{"train_examples": 39062, "noise_aug": 0.002, "win_length": 512, "norm": "batchnorm", "kernel_size": 5, "optimizer": "soap", "beta1": 0.95, "shampoo_beta": 0.95, "precondition_frequency": 32, "merge_dims": true}
Rows from block 6, named by matrix and row number. Each number is 200 + 30 x the weight over its row's rms, rounded and kept within 0 to 999. All counts start at 0.
# conv: width-5 conv (model.blocks.6.conv.weight, 256x256x5), inputs 80-95, a 5 kernel for each
conv.170,177,221,190,204,223,220,192,267,173,195,155,217,214,240,210,217,205,236,223,185,235,183,169,224,189,203,217,176,193,195,184,192,169,173,225,202,285,207,201,187,182,213,189,143,173,236,221,199,174,155,213,157,207,262,202,226,206,242,248,235,168,203,207,217,191,197,184,233,222,180,185,155,182,196,201,195,215,207,253,161
conv.171,192,193,198,228,165,219,193,197,232,184,222,172,222,190,257,267,158,215,186,242,209,255,208,220,165,196,170,230,266,211,263,223,178,238,197,237,183,186,166,225,178,94,126,254,180,244,199,192,217,218,187,165,223,213,196,187,198,177,248,219,234,123,213,159,183,201,229,186,190,203,203,198,225,183,199,255,203,186,150,252
conv.172,177,225,219,177,163,213,202,182,196,208,271,156,206,244,215,233,203,161,220,190,227,215,219,197,190,207,185,235,218,183,159,199,199,168,200,157,186,177,254,174,202,172,176,241,176,235,136,169,189,258,203,202,245,216,137,195,224,201,234,163,178,185,213,217,149,255,210,169,152,219,190,209,225,186,229,155,254,224,184,196
conv.173,194,213,218,145,156,170,213,203,147,202,179,185,165,243,207,216,206,188,186,219,228,185,196,199,201,199,230,180,202,197,232,206,225,162,211,141,153,181,193,214,207,224,207,209,147,176,166,232,197,246,276,226,196,215,173,167,250,192,165,177,221,229,207,226,186,199,243,237,187,189,193,192,222,191,190,198,234,188,147,189
conv.174,202,229,240,196,204,239,219,185,178,187,235,246,188,211,174,200,225,179,217,206,189,212,192,216,196,201,228,231,207,235,199,226,172,218,167,137,233,150,210,242,162,181,169,193,213,206,155,207,187,192,243,198,187,174,187,222,175,128,166,235,189,212,200,222,211,185,222,203,189,163,189,241,212,170,203,169,157,216,201,171
conv.175,143,208,202,183,202,204,215,228,201,160,195,235,193,167,211,219,211,159,191,189,212,219,259,203,176,224,197,208,173,211,248,203,168,194,190,204,227,206,154,199,178,191,224,223,218,145,164,221,191,208,200,166,199,182,151,199,241,217,181,186,150,187,201,227,178,220,204,245,174,186,176,212,231,212,224,222,218,175,180,164
conv.176,162,191,173,251,195,265,224,174,173,221,198,184,229,178,220,167,209,180,214,221,182,165,131,201,205,177,255,199,213,168,252,182,229,159,180,184,198,216,273,151,234,168,206,178,237,259,172,220,205,180,222,233,245,168,161,214,161,218,165,233,191,235,205,167,169,222,217,186,224,164,210,151,243,236,267,199,151,140,229,146
conv.177,188,196,164,212,174,221,213,226,234,238,306,173,211,207,188,215,195,165,211,170,225,170,182,176,237,214,187,174,187,207,216,199,226,216,186,214,209,225,212,202,167,179,184,193,167,145,270,202,135,143,153,182,176,192,242,253,201,225,196,162,219,190,161,164,176,196,178,184,223,217,117,138,247,221,194,218,163,145,177,252
conv.178,174,229,188,189,202,165,155,225,210,217,172,201,134,166,264,163,187,227,200,189,181,209,178,209,195,257,188,182,183,192,217,163,172,223,225,240,161,201,206,166,189,162,166,213,232,223,198,256,231,201,173,215,251,231,189,136,219,268,246,140,205,191,160,246,277,166,181,170,215,186,174,217,220,226,205,227,180,187,162,195
conv.179,191,212,207,170,200,232,169,229,226,118,187,237,201,167,218,203,215,225,147,203,194,185,176,152,204,239,213,189,257,188,172,193,194,253,233,171,190,194,202,217,208,253,209,175,179,148,180,212,250,237,158,190,223,243,157,219,208,222,162,195,229,216,189,165,230,190,228,181,210,203,206,168,207,165,176,204,214,177,136,164
conv.180,190,221,233,220,171,194,154,156,247,169,151,194,190,174,231,167,228,187,227,206,189,208,186,237,199,223,176,245,223,173,190,199,238,213,219,264,172,170,157,172,186,173,179,197,226,160,230,144,207,204,251,192,150,155,200,232,171,161,256,143,159,207,199,192,233,192,191,220,244,219,225,171,161,213,230,230,234,165,225,218
conv.181,136,179,237,238,170,161,205,184,242,146,221,244,203,192,195,209,236,157,245,179,254,219,212,184,185,224,193,180,179,233,185,220,267,226,205,191,211,218,200,228,177,196,182,271,196,217,239,154,168,204,197,244,197,182,178,258,240,230,233,172,265,198,200,226,192,196,189,212,185,183,176,203,178,164,200,213,272,203,206,167
conv.182,306,198,231,173,199,213,184,165,228,149,191,180,201,223,164,195,230,251,194,173,252,205,204,215,218,183,213,195,182,210,199,237,167,257,196,210,235,222,176,119,194,206,214,183,190,213,267,183,153,187,221,222,186,157,161,188,164,227,194,172,238,177,154,131,185,176,189,151,181,197,205,191,265,184,253,186,173,161,176,202
conv.183,262,247,205,252,196,199,221,215,142,161,212,208,164,189,168,161,182,176,253,265,194,167,218,212,172,129,187,172,187,196,199,209,214,228,225,143,197,218,208,200,229,201,253,235,202,201,234,207,196,204,176,215,213,196,229,170,203,253,173,189,204,220,204,184,191,225,149,214,223,172,161,197,205,249,212,211,198,168,179,250
conv.184,230,236,183,192,188,182,234,207,217,216,220,238,175,165,208,161,163,158,165,170,182,181,189,166,230,154,180,175,225,190,217,224,173,140,209,214,210,162,190,191,245,181,183,177,170,166,164,198,194,201,151,171,205,224,209,215,162,195,196,230,186,137,191,218,201,236,193,194,169,193,191,164,180,201,205,205,166,208,193,230
conv.185,150,218,224,166,213,218,169,214,176,180,121,202,227,245,162,193,196,246,152,214,193,187,197,190,210,186,267,184,239,194,195,209,171,150,217,226,199,186,139,221,200,166,214,207,218,168,224,201,226,234,156,191,221,212,211,213,227,194,183,242,218,211,203,207,193,187,204,218,216,164,211,185,204,192,202,215,169,166,192,193
conv.186,183,169,211,194,152,180,186,148,223,230,226,211,121,203,217,164,180,220,208,171,172,157,137,224,182,228,212,187,164,223,245,227,202,240,192,225,195,219,180,192,145,160,209,253,250,167,212,123,222,230,179,203,195,202,210,205,219,176,236,158,145,190,177,230,166,175,171,172,214,160,213,214,212,202,198,106,167,180,233,180
conv.187,173,167,234,143,213,243,182,167,168,183,203,158,213,195,178,209,237,235,214,184,251,196,172,201,184,239,198,182,218,186,146,238,174,161,201,195,167,253,154,209,188,205,228,193,213,182,178,192,202,170,199,275,194,171,213,255,137,232,201,164,173,217,191,240,182,192,259,198,194,198,164,199,155,187,204,217,265,155,181,141
conv.188,288,214,127,144,199,176,191,207,206,199,197,185,256,164,221,193,180,220,152,261,196,206,208,200,217,197,187,188,188,221,195,175,200,194,176,239,235,136,216,247,247,185,218,176,155,177,260,156,185,268,234,153,212,194,188,174,197,179,177,221,177,169,258,218,226,134,228,255,229,192,234,198,211,189,135,193,200,186,145,213
conv.189,201,138,160,222,243,162,191,210,172,251,196,201,181,245,228,181,208,236,202,196,205,219,198,173,199,223,203,234,183,211,175,207,217,167,198,235,206,201,168,261,204,228,225,205,212,204,220,213,134,203,156,192,183,196,170,203,242,213,157,194,200,205,178,181,221,202,200,192,146,197,178,194,192,207,209,180,171,192,189,210
conv.190,143,184,207,186,208,249,222,208,158,191,195,256,157,160,288,239,164,210,216,227,194,207,186,170,182,208,155,131,252,219,228,189,186,190,186,193,163,243,246,181,106,230,173,205,236,149,209,210,215,189,230,208,212,203,191,208,169,187,236,204,236,247,196,225,220,215,191,254,206,169,243,187,178,164,168,174,200,188,219,170
conv.191,152,215,225,168,277,217,156,225,238,171,143,228,166,196,194,158,185,163,199,206,131,228,205,203,181,195,180,215,203,182,286,165,209,224,169,216,208,155,185,204,180,266,213,186,191,215,212,187,177,171,217,245,215,218,142,204,196,230,145,198,205,252,139,163,222,183,206,191,261,229,174,203,228,200,197,136,180,229,234,225
conv.192,199,189,217,204,214,259,264,238,192,219,184,205,236,206,193,187,227,239,249,225,220,242,218,202,171,222,180,194,301,215,209,265,162,171,194,265,169,160,206,232,240,209,206,205,169,237,173,207,198,194,190,232,247,206,175,186,193,202,216,247,190,249,244,201,197,264,136,180,172,236,234,186,233,216,127,186,190,173,134,123
conv.193,177,196,206,132,178,173,202,245,167,164,204,170,190,232,219,167,204,203,239,213,224,164,225,225,249,148,159,186,202,162,229,229,185,192,227,254,191,205,194,232,195,230,183,205,239,217,228,202,201,256,183,170,218,199,176,182,168,179,230,201,173,222,198,196,146,212,223,194,207,236,249,185,156,180,234,194,234,209,212,282
conv.194,190,169,212,252,239,201,152,178,179,153,173,166,159,195,159,142,195,203,244,218,186,228,215,171,212,207,167,182,210,223,203,201,201,227,188,265,204,121,145,211,222,228,181,170,173,150,194,205,256,233,199,205,188,182,205,188,220,227,183,217,214,190,166,110,129,229,200,196,167,186,192,197,148,248,221,211,175,199,187,271
conv.195,144,184,223,137,205,250,180,100,234,163,219,173,223,195,214,160,199,203,205,197,196,220,194,153,239,185,222,212,192,208,121,229,178,224,240,211,209,226,196,151,223,197,178,214,187,200,222,220,171,176,166,181,182,199,280,191,188,175,192,214,185,204,224,223,185,165,208,175,215,183,252,192,202,186,260,215,179,187,215,233
conv.196,215,252,241,197,189,147,203,147,128,175,155,199,206,212,206,163,196,188,213,177,241,104,162,155,155,170,221,157,210,311,184,237,254,208,193,216,229,184,196,182,169,183,173,176,212,219,224,201,149,184,231,212,177,215,182,172,169,223,230,224,222,241,216,188,136,189,178,164,173,157,181,237,246,196,213,209,209,188,229,195
conv.197,251,196,231,188,153,211,216,169,223,164,168,147,212,180,175,225,194,202,211,186,114,170,110,223,264,156,176,210,176,249,150,187,184,170,180,151,164,219,227,221,240,220,198,193,244,166,184,227,202,195,182,168,206,257,164,185,219,173,202,194,186,170,218,180,188,186,215,220,218,215,191,241,198,180,221,190,236,200,175,168
conv.198,108,220,222,257,174,159,229,222,215,155,190,189,164,175,200,259,183,210,224,164,207,211,193,159,185,186,170,182,163,248,214,199,265,218,145,238,104,191,196,205,181,163,207,151,179,236,165,182,186,210,220,184,228,197,182,183,211,224,180,233,184,212,136,228,274,227,220,179,205,245,220,141,148,222,236,222,173,175,165,190
conv.199,203,172,231,204,172,203,165,201,198,205,189,204,183,207,219,157,191,184,172,191,203,232,232,220,246,221,226,226,198,198,230,177,204,141,190,180,240,250,139,183,182,213,188,237,138,233,180,187,197,158,196,195,232,174,193,165,202,167,172,215,179,152,239,208,234,102,205,227,197,169,188,210,214,199,189,147,178,190,226,234
conv.200,230,180,210,195,183,204,149,194,177,243,186,188,232,166,216,206,150,184,216,173,191,229,218,211,176,227,154,203,162,243,183,237,190,134,232,168,228,237,206,175,212,178,235,179,227,176,162,212,205,172,219,202,209,214,168,279,190,168,196,186,237,206,183,176,203,183,227,211,189,188,204,205,242,203,181,196,164,203,210,187
conv.201,169,227,217,224,154,181,189,246,223,167,230,200,168,189,232,237,162,220,220,223,189,196,187,182,177,198,177,220,209,153,184,191,192,254,207,188,171,193,184,217,137,203,231,153,166,174,181,203,198,177,153,237,175,230,207,148,185,212,204,268,133,210,246,239,197,193,224,225,166,202,185,179,210,231,197,224,226,162,196,163
conv.202,246,209,205,218,192,200,222,197,199,182,186,154,216,221,171,266,234,206,197,185,191,161,162,193,213,232,144,231,140,160,229,199,159,206,194,195,228,176,174,214,184,154,134,199,242,172,206,154,253,204,199,175,186,203,273,211,190,243,200,174,240,175,166,222,214,202,238,220,229,169,169,229,232,189,176,163,179,177,232,210
conv.203,191,278,231,180,200,233,221,197,178,183,159,188,228,194,200,190,180,219,184,117,234,256,158,169,243,150,205,186,206,229,190,229,216,220,169,185,187,222,234,192,214,181,172,218,151,211,188,166,173,224,217,252,225,187,210,201,203,215,221,157,175,198,232,173,174,224,243,206,212,173,248,205,216,248,206,225,223,172,195,180
conv.204,201,175,223,237,179,169,176,150,173,224,231,197,214,228,187,139,171,271,194,173,252,197,171,214,163,208,230,159,188,157,237,211,240,196,186,244,214,196,227,146,166,192,264,274,228,214,210,227,229,249,221,183,229,200,227,181,185,250,223,183,177,245,189,185,230,172,202,223,195,226,260,183,186,208,171,207,258,175,168,220
conv.205,222,180,216,209,188,261,171,169,232,221,195,166,197,261,156,187,161,198,298,222,213,250,190,246,168,182,176,236,103,209,177,151,197,199,188,218,185,175,236,193,226,203,244,203,211,210,166,209,233,202,223,156,152,171,215,212,206,155,178,221,210,196,195,187,230,148,236,204,247,197,193,194,270,216,163,214,229,164,221,230
conv.206,191,222,248,243,176,179,168,187,138,161,223,204,187,201,188,190,153,199,176,187,176,212,199,212,226,197,205,206,177,148,179,230,190,157,217,201,242,237,226,192,176,157,159,217,213,184,265,219,208,243,171,223,226,165,180,222,190,197,240,193,179,214,283,251,115,224,158,260,153,192,226,188,188,218,203,208,140,207,202,215
conv.207,174,214,200,155,234,159,184,222,204,205,206,229,188,197,184,253,229,178,192,144,172,218,206,220,190,225,239,244,243,207,202,197,188,254,231,148,191,210,208,158,205,246,224,173,163,244,167,191,198,190,209,207,213,226,202,211,237,214,193,186,184,178,179,198,234,208,240,213,212,195,204,162,215,218,244,160,168,164,202,223
conv.208,209,254,181,167,265,174,233,214,222,179,210,203,185,140,236,206,166,239,175,174,243,133,243,224,114,151,201,261,238,129,194,194,178,149,180,207,165,215,223,165,167,171,183,228,200,235,150,224,207,223,250,207,209,210,190,176,180,208,201,179,176,180,208,217,185,229,205,218,141,194,219,211,133,229,185,209,193,215,194,248
conv.209,189,145,199,243,168,179,217,151,191,214,230,173,233,126,211,192,230,186,126,180,220,186,150,193,230,182,179,222,210,143,194,228,217,251,173,234,192,158,168,189,203,197,224,162,180,175,193,229,206,227,205,222,182,225,225,218,208,133,174,232,208,243,248,181,174,209,179,171,197,168,231,212,151,208,242,121,167,154,177,188
conv.210,123,153,202,202,195,216,187,170,181,191,222,206,257,167,175,202,207,212,174,205,154,186,200,183,182,175,178,226,192,172,214,226,231,190,186,192,211,228,163,188,214,225,183,201,231,181,162,200,189,237,215,203,211,186,211,203,204,224,207,241,250,192,227,212,186,211,224,243,217,229,194,201,233,188,215,229,211,201,215,253
conv.211,199,213,177,171,247,190,214,221,191,167,163,176,182,212,182,162,155,205,217,197,192,212,220,202,167,123,220,189,228,214,197,168,184,210,206,234,236,202,200,200,182,191,180,234,212,162,172,207,186,203,169,208,211,220,225,205,222,223,209,176,136,248,195,195,252,232,221,200,252,212,188,224,210,204,210,194,208,236,181,186
conv.212,201,168,181,171,226,281,204,222,195,173,200,222,176,157,186,199,215,156,117,169,242,204,206,199,189,244,173,184,154,181,202,191,229,200,223,228,217,173,202,204,224,195,173,148,215,225,214,242,221,163,193,167,226,189,243,246,176,115,242,190,198,205,182,236,180,199,185,225,171,171,193,208,206,222,247,214,241,234,192,222
conv.213,216,207,198,209,157,200,195,202,244,245,174,226,218,234,145,163,190,261,269,225,201,184,183,199,147,179,177,189,239,162,196,175,195,186,173,199,222,167,246,227,239,198,157,194,227,191,183,176,192,198,252,149,199,258,169,194,196,154,231,202,186,159,190,213,194,217,196,201,190,219,183,185,245,216,220,205,235,202,220,186
conv.214,224,241,188,182,211,238,188,216,202,169,204,185,202,209,185,269,181,143,179,190,183,209,196,196,221,243,178,214,197,149,226,183,160,147,237,233,173,213,160,241,231,180,224,188,198,251,185,197,225,240,246,167,177,186,246,203,226,142,222,145,152,230,250,225,177,209,208,216,170,211,162,294,212,220,211,252,241,202,198,215
conv.215,275,192,165,184,168,267,225,199,172,124,214,159,203,231,225,198,184,222,177,139,193,186,225,205,226,138,257,226,183,264,249,215,187,142,184,175,225,185,162,204,178,183,189,173,211,208,200,176,199,199,220,217,161,210,177,184,210,223,197,253,193,172,198,243,183,177,226,247,222,151,170,195,208,232,162,189,208,163,215,172
conv.216,254,218,161,221,199,197,206,214,180,202,184,186,142,177,198,215,205,185,194,174,246,240,214,266,213,264,208,214,161,182,200,171,223,197,151,187,199,204,184,186,232,245,219,174,142,198,191,208,197,204,225,222,202,223,272,166,202,176,191,272,192,222,194,212,228,232,185,204,190,215,227,208,242,144,184,196,175,187,216,196
conv.217,230,247,168,172,236,205,195,240,226,205,198,174,235,244,209,177,156,193,256,244,169,238,195,214,169,242,231,254,198,193,217,207,185,222,178,218,239,198,182,163,220,233,188,207,202,184,190,263,263,195,145,152,144,214,202,174,141,210,188,203,180,185,168,200,214,210,202,178,201,183,182,212,211,225,254,158,215,201,169,173
conv.218,96,181,211,191,210,191,204,183,176,174,175,221,216,214,225,211,195,191,192,210,188,173,226,230,165,182,191,216,192,175,220,209,197,224,172,125,202,171,172,191,167,232,196,211,225,234,255,218,177,190,221,181,191,207,164,232,138,165,255,259,207,203,161,161,165,200,198,227,171,172,198,183,141,177,231,193,187,174,200,223
conv.219,242,179,202,211,185,151,203,199,233,211,264,230,158,192,171,228,236,214,233,179,249,225,176,208,207,220,191,119,250,229,164,212,226,206,192,227,217,230,217,135,257,258,172,149,185,193,232,194,250,172,186,193,206,226,177,164,279,285,192,130,200,176,175,191,191,207,181,217,197,265,157,203,250,233,218,167,160,245,212,238
conv.220,210,220,198,160,201,198,192,198,160,204,148,210,196,215,166,214,185,182,150,230,164,147,183,240,248,240,185,205,142,217,227,231,257,177,191,127,230,177,256,248,180,177,180,225,260,204,187,223,257,186,204,174,202,207,202,230,192,124,208,226,205,220,206,172,225,208,170,167,264,251,198,159,153,210,274,195,203,216,196,197
conv.221,176,184,206,150,164,208,187,186,143,169,167,248,186,238,201,181,217,200,180,213,208,190,267,216,239,180,222,231,217,203,219,189,170,231,187,228,204,191,208,230,230,157,187,173,203,215,189,168,174,219,200,149,163,225,182,259,179,209,228,223,134,158,99,217,180,202,224,182,185,153,232,199,192,138,224,218,211,252,151,223
conv.222,184,212,231,227,172,185,186,168,192,202,155,207,253,221,193,186,212,161,164,231,211,181,215,200,182,207,232,205,164,157,113,164,183,223,295,233,205,147,177,181,215,202,190,190,197,152,271,246,181,197,186,228,142,176,268,199,172,261,242,161,232,229,193,154,218,198,178,240,172,185,163,192,198,218,211,251,187,146,201,188
conv.223,240,223,130,169,197,247,184,186,170,219,188,196,230,163,207,267,181,174,169,305,224,163,155,207,175,202,253,223,185,215,202,202,225,226,183,157,266,229,189,187,199,208,142,230,241,231,175,200,206,201,154,232,236,219,166,197,135,193,200,235,169,204,194,197,229,202,218,106,209,255,195,221,107,214,231,227,192,218,215,161
conv.224,211,220,174,184,199,190,222,189,189,142,201,252,221,193,168,113,220,244,260,222,181,174,192,231,202,145,109,216,232,254,206,150,183,198,183,228,202,193,198,222,216,259,225,204,161,230,159,228,242,167,246,173,173,241,202,242,192,166,117,171,184,207,249,149,228,197,223,206,197,168,198,219,169,223,112,237,221,157,238,177
conv.225,226,188,191,166,224,216,220,210,228,255,201,198,233,240,182,201,238,188,194,228,225,236,160,187,197,207,191,195,257,261,180,205,192,197,232,180,170,203,223,199,167,179,200,236,174,176,183,192,189,219,222,207,216,170,227,180,178,220,189,197,176,168,233,195,227,229,169,166,228,198,177,194,218,179,251,209,200,215,196,203
conv.226,230,220,190,172,234,186,237,232,220,172,197,208,217,212,262,201,226,170,216,174,240,204,170,191,223,199,194,206,182,212,250,236,151,186,186,161,129,213,235,197,221,169,203,195,231,219,190,217,219,196,177,182,202,203,138,177,180,211,233,274,172,177,216,215,213,205,192,209,213,141,220,251,150,157,209,185,227,218,194,176
conv.227,248,182,236,248,175,201,210,173,178,189,224,217,213,184,139,224,208,199,207,219,203,207,205,261,215,206,179,186,198,216,190,212,200,209,201,162,224,224,187,164,205,229,246,207,216,265,195,206,181,179,258,186,243,132,232,229,241,207,212,255,187,182,179,207,232,192,187,208,177,269,242,194,220,233,187,180,208,264,185,189
conv.228,228,185,216,214,239,222,252,231,197,159,228,260,226,150,215,260,169,192,231,206,194,134,265,180,166,165,187,166,207,277,196,191,177,175,178,192,147,219,179,203,210,192,190,158,178,226,139,207,236,168,159,170,212,235,223,221,169,196,201,165,198,236,205,212,200,225,158,211,199,158,219,257,249,226,201,213,194,215,198,214
conv.229,141,232,217,151,213,248,190,182,237,212,183,221,229,142,152,180,235,198,216,217,197,246,184,204,239,209,152,253,214,188,170,206,205,190,210,237,164,224,191,195,235,175,247,157,150,229,242,200,204,200,240,180,164,157,175,190,227,174,170,201,211,217,165,181,188,164,179,184,199,198,214,185,202,219,205,215,184,244,169,218
conv.230,178,220,206,202,210,253,217,165,200,181,190,166,208,175,166,210,230,192,177,181,243,222,150,139,147,163,201,227,234,199,234,205,183,222,129,224,207,223,188,193,169,156,197,212,200,218,229,176,185,199,209,166,183,207,186,175,114,216,221,242,199,191,199,216,191,175,194,234,260,179,228,173,202,183,159,231,245,216,135,151
conv.231,282,228,145,135,182,89,189,210,196,235,174,193,184,236,221,182,192,177,237,206,206,171,218,198,128,149,164,221,209,182,209,203,185,212,187,183,228,186,186,255,179,201,185,202,231,237,210,192,210,182,154,224,163,196,211,225,210,219,192,186,167,205,220,162,224,259,235,178,222,218,246,195,219,188,234,156,204,242,202,213
conv.232,155,200,214,157,201,183,203,241,203,204,262,191,195,200,258,177,208,236,202,214,217,177,214,227,192,169,212,183,220,222,179,181,158,128,256,245,176,240,141,145,157,157,167,194,191,164,175,191,211,208,121,235,231,184,237,182,201,183,195,190,233,233,167,221,211,218,216,187,167,211,211,181,182,221,158,278,196,208,222,254
conv.233,276,311,210,155,245,218,199,225,212,166,248,215,241,204,138,224,185,197,164,207,197,194,179,203,169,236,200,219,175,159,218,249,195,239,203,224,231,224,199,173,222,142,199,187,188,211,194,184,174,200,263,147,169,198,232,224,199,147,204,165,156,165,206,156,217,163,194,204,204,248,242,191,233,191,214,232,210,198,141,217
conv.234,186,224,209,182,196,155,228,172,213,212,215,188,177,187,197,247,209,144,157,190,197,165,198,226,221,196,171,188,169,202,182,183,204,217,212,207,192,137,155,283,273,181,139,204,175,176,231,189,202,227,218,194,196,252,171,216,228,159,254,235,184,206,206,238,250,226,214,210,175,175,231,162,214,226,147,189,210,192,207,222
conv.235,185,179,229,201,174,176,231,178,172,257,156,193,152,178,206,163,182,239,212,228,207,183,222,202,203,156,205,191,212,171,171,177,151,187,221,161,203,180,195,209,223,188,212,231,213,176,229,209,166,163,206,220,218,235,213,224,202,189,168,156,199,186,166,210,188,173,209,194,204,211,179,154,157,218,214,143,232,248,154,167
conv.236,213,183,225,208,219,166,217,212,170,158,181,276,195,141,151,192,197,187,192,197,182,142,245,206,123,232,219,217,222,175,197,232,187,166,219,217,142,190,195,210,200,212,189,200,171,165,182,186,217,224,173,203,208,218,226,207,154,207,221,212,182,189,208,181,238,177,245,193,224,185,166,239,236,205,130,285,230,203,204,185
conv.237,161,168,186,190,190,176,190,192,252,233,195,205,173,188,218,217,216,166,214,255,233,185,193,248,192,191,226,218,211,222,204,172,226,237,178,206,175,170,192,202,174,245,190,220,201,175,122,215,192,252,180,249,212,199,192,159,210,238,205,162,245,147,202,186,189,201,219,162,209,243,119,163,181,205,213,216,159,166,198,194
conv.238,292,282,201,179,107,228,181,160,203,245,184,230,217,203,193,255,230,147,205,197,203,166,191,178,165,133,217,204,177,191,165,195,207,179,208,206,218,179,164,190,199,204,211,188,166,171,177,224,200,233,193,185,183,203,194,166,272,226,229,196,211,224,173,236,169,280,178,167,157,206,168,178,185,215,210,144,180,217,237,206
conv.239,191,208,211,186,256,276,177,188,236,182,186,277,202,217,221,175,181,250,171,164,151,171,202,211,222,169,214,255,173,177,181,216,186,220,189,175,199,199,177,242,149,212,219,166,169,216,155,244,214,200,277,223,236,157,219,237,220,198,185,255,216,212,256,191,149,192,160,187,196,226,166,162,163,200,185,241,145,183,210,259
conv.240,207,206,234,204,230,204,179,186,239,249,176,212,205,234,169,206,173,180,210,247,195,216,194,199,219,195,183,179,178,248,258,223,186,196,225,227,208,150,196,178,178,199,160,144,233,201,222,203,193,231,167,166,180,255,214,203,245,217,172,174,190,199,183,195,219,130,241,190,207,218,188,153,186,225,200,269,203,179,208,193
conv.241,198,189,205,169,216,160,158,212,236,256,247,186,237,180,155,212,224,185,212,243,201,232,234,159,213,185,223,200,195,233,151,184,184,202,249,153,159,158,213,181,224,171,231,223,222,180,263,232,184,143,237,217,202,207,165,211,236,197,218,211,207,138,199,194,260,245,273,204,160,183,239,231,242,228,209,217,214,169,185,206
conv.242,229,238,185,216,151,208,163,207,177,227,273,199,159,193,201,164,216,196,189,167,184,156,237,230,204,190,210,231,215,218,252,266,215,179,168,212,162,234,216,193,234,207,190,180,216,217,228,216,231,189,186,223,241,225,220,190,177,210,182,230,212,242,205,173,160,264,214,189,135,184,266,195,212,186,159,203,229,170,208,162
conv.243,178,192,199,203,199,234,179,177,236,196,260,197,190,153,182,173,204,172,203,185,250,221,186,186,208,230,240,225,177,185,222,218,214,231,208,162,178,204,240,151,133,180,260,191,149,235,228,227,238,189,227,171,209,222,212,171,171,171,229,162,209,168,217,200,209,152,189,206,235,227,228,209,212,195,247,185,177,243,201,156
conv.244,204,161,197,246,254,202,237,228,159,170,218,201,186,140,226,192,196,219,175,206,222,186,183,146,139,241,184,169,246,182,181,215,202,178,193,244,205,184,283,169,146,182,176,131,238,186,197,192,190,241,194,201,130,198,212,159,238,189,230,234,142,188,185,255,203,243,196,190,195,220,165,201,219,196,168,223,220,167,175,191
conv.245,204,210,202,235,189,262,224,181,185,165,213,180,208,250,176,235,222,191,206,222,283,194,157,229,230,247,165,203,221,203,178,217,206,191,137,182,187,182,199,200,182,163,140,161,267,264,184,201,151,184,194,198,191,220,198,223,184,201,204,191,192,194,148,185,226,186,180,197,169,227,218,172,177,192,248,215,184,157,183,238
conv.246,145,242,254,228,182,242,192,197,178,213,173,206,186,159,179,244,195,175,180,134,228,152,196,255,152,191,178,189,181,205,171,192,194,179,160,117,157,257,185,176,180,185,196,274,231,223,204,205,198,208,170,200,150,245,226,156,251,206,219,182,199,219,196,181,205,191,214,197,186,243,173,183,175,214,206,183,192,180,201,237
conv.247,252,230,205,189,222,202,241,220,193,123,146,204,189,213,210,201,221,137,244,216,214,183,211,212,232,207,178,241,162,202,189,151,190,226,182,190,199,169,251,176,190,203,145,211,213,251,177,192,216,195,170,179,172,227,201,220,231,212,253,205,210,278,160,203,240,220,248,217,183,157,266,192,182,238,148,205,160,146,221,228
conv.248,234,157,168,203,181,210,243,147,185,183,189,295,206,188,197,195,168,182,177,173,183,214,202,171,228,192,229,180,216,223,197,207,183,206,173,161,237,184,210,188,203,193,176,197,195,192,195,236,239,160,183,267,202,220,250,196,204,158,182,222,205,208,248,206,211,187,232,184,251,193,239,213,190,185,189,136,166,184,223,225
conv.249,176,194,241,185,221,173,167,215,171,189,139,158,199,172,187,160,212,209,185,167,167,197,201,204,159,153,186,218,200,220,215,175,179,206,192,172,170,156,231,201,157,241,213,127,160,179,219,184,180,196,212,209,196,199,227,247,231,201,153,230,174,189,195,246,247,217,200,220,170,199,227,180,192,181,220,211,178,204,188,218
conv.250,124,179,160,194,208,241,212,199,173,208,229,172,201,145,131,137,174,195,185,219,202,213,115,202,211,202,194,188,218,257,175,187,216,158,185,185,178,194,212,182,211,184,188,185,172,177,193,183,178,182,250,198,204,177,145,209,194,191,163,162,187,250,175,181,215,205,216,175,207,225,177,222,230,147,213,164,136,152,240,237
conv.251,203,200,210,224,255,214,201,183,181,181,182,235,178,199,183,173,181,165,155,201,183,237,159,180,191,194,225,162,123,195,191,174,229,121,240,201,183,226,213,108,165,172,163,225,119,182,216,154,198,202,190,239,205,234,204,211,216,174,262,182,248,155,199,214,197,190,156,232,223,187,175,176,182,160,216,162,242,193,220,213
conv.252,170,242,224,145,243,211,198,191,237,210,155,178,222,217,154,171,202,198,243,147,202,164,173,181,200,149,241,200,189,225,196,207,209,215,171,176,198,248,179,175,191,197,181,256,201,218,223,169,207,211,159,265,160,140,239,189,213,227,191,215,221,239,163,151,168,213,223,167,225,257,189,198,184,238,222,178,209,218,205,197
conv.253,242,237,185,200,210,219,185,174,182,203,125,195,200,271,249,215,193,163,156,150,179,157,224,227,269,175,228,182,168,197,259,240,231,186,169,194,205,187,209,230,212,191,182,225,161,266,218,217,168,146,211,224,188,217,168,171,168,188,203,208,262,128,147,198,230,179,182,208,225,223,217,207,218,196,198,147,194,167,151,156
conv.254,222,226,178,144,149,193,219,212,185,187,214,200,158,180,215,132,233,168,169,165,198,212,225,218,204,181,233,191,164,178,221,242,241,186,221,161,267,176,166,175,188,187,205,222,210,260,189,198,212,195,238,236,230,207,208,158,191,203,204,241,164,218,211,205,152,199,202,153,137,173,212,233,225,234,241,195,257,211,211,191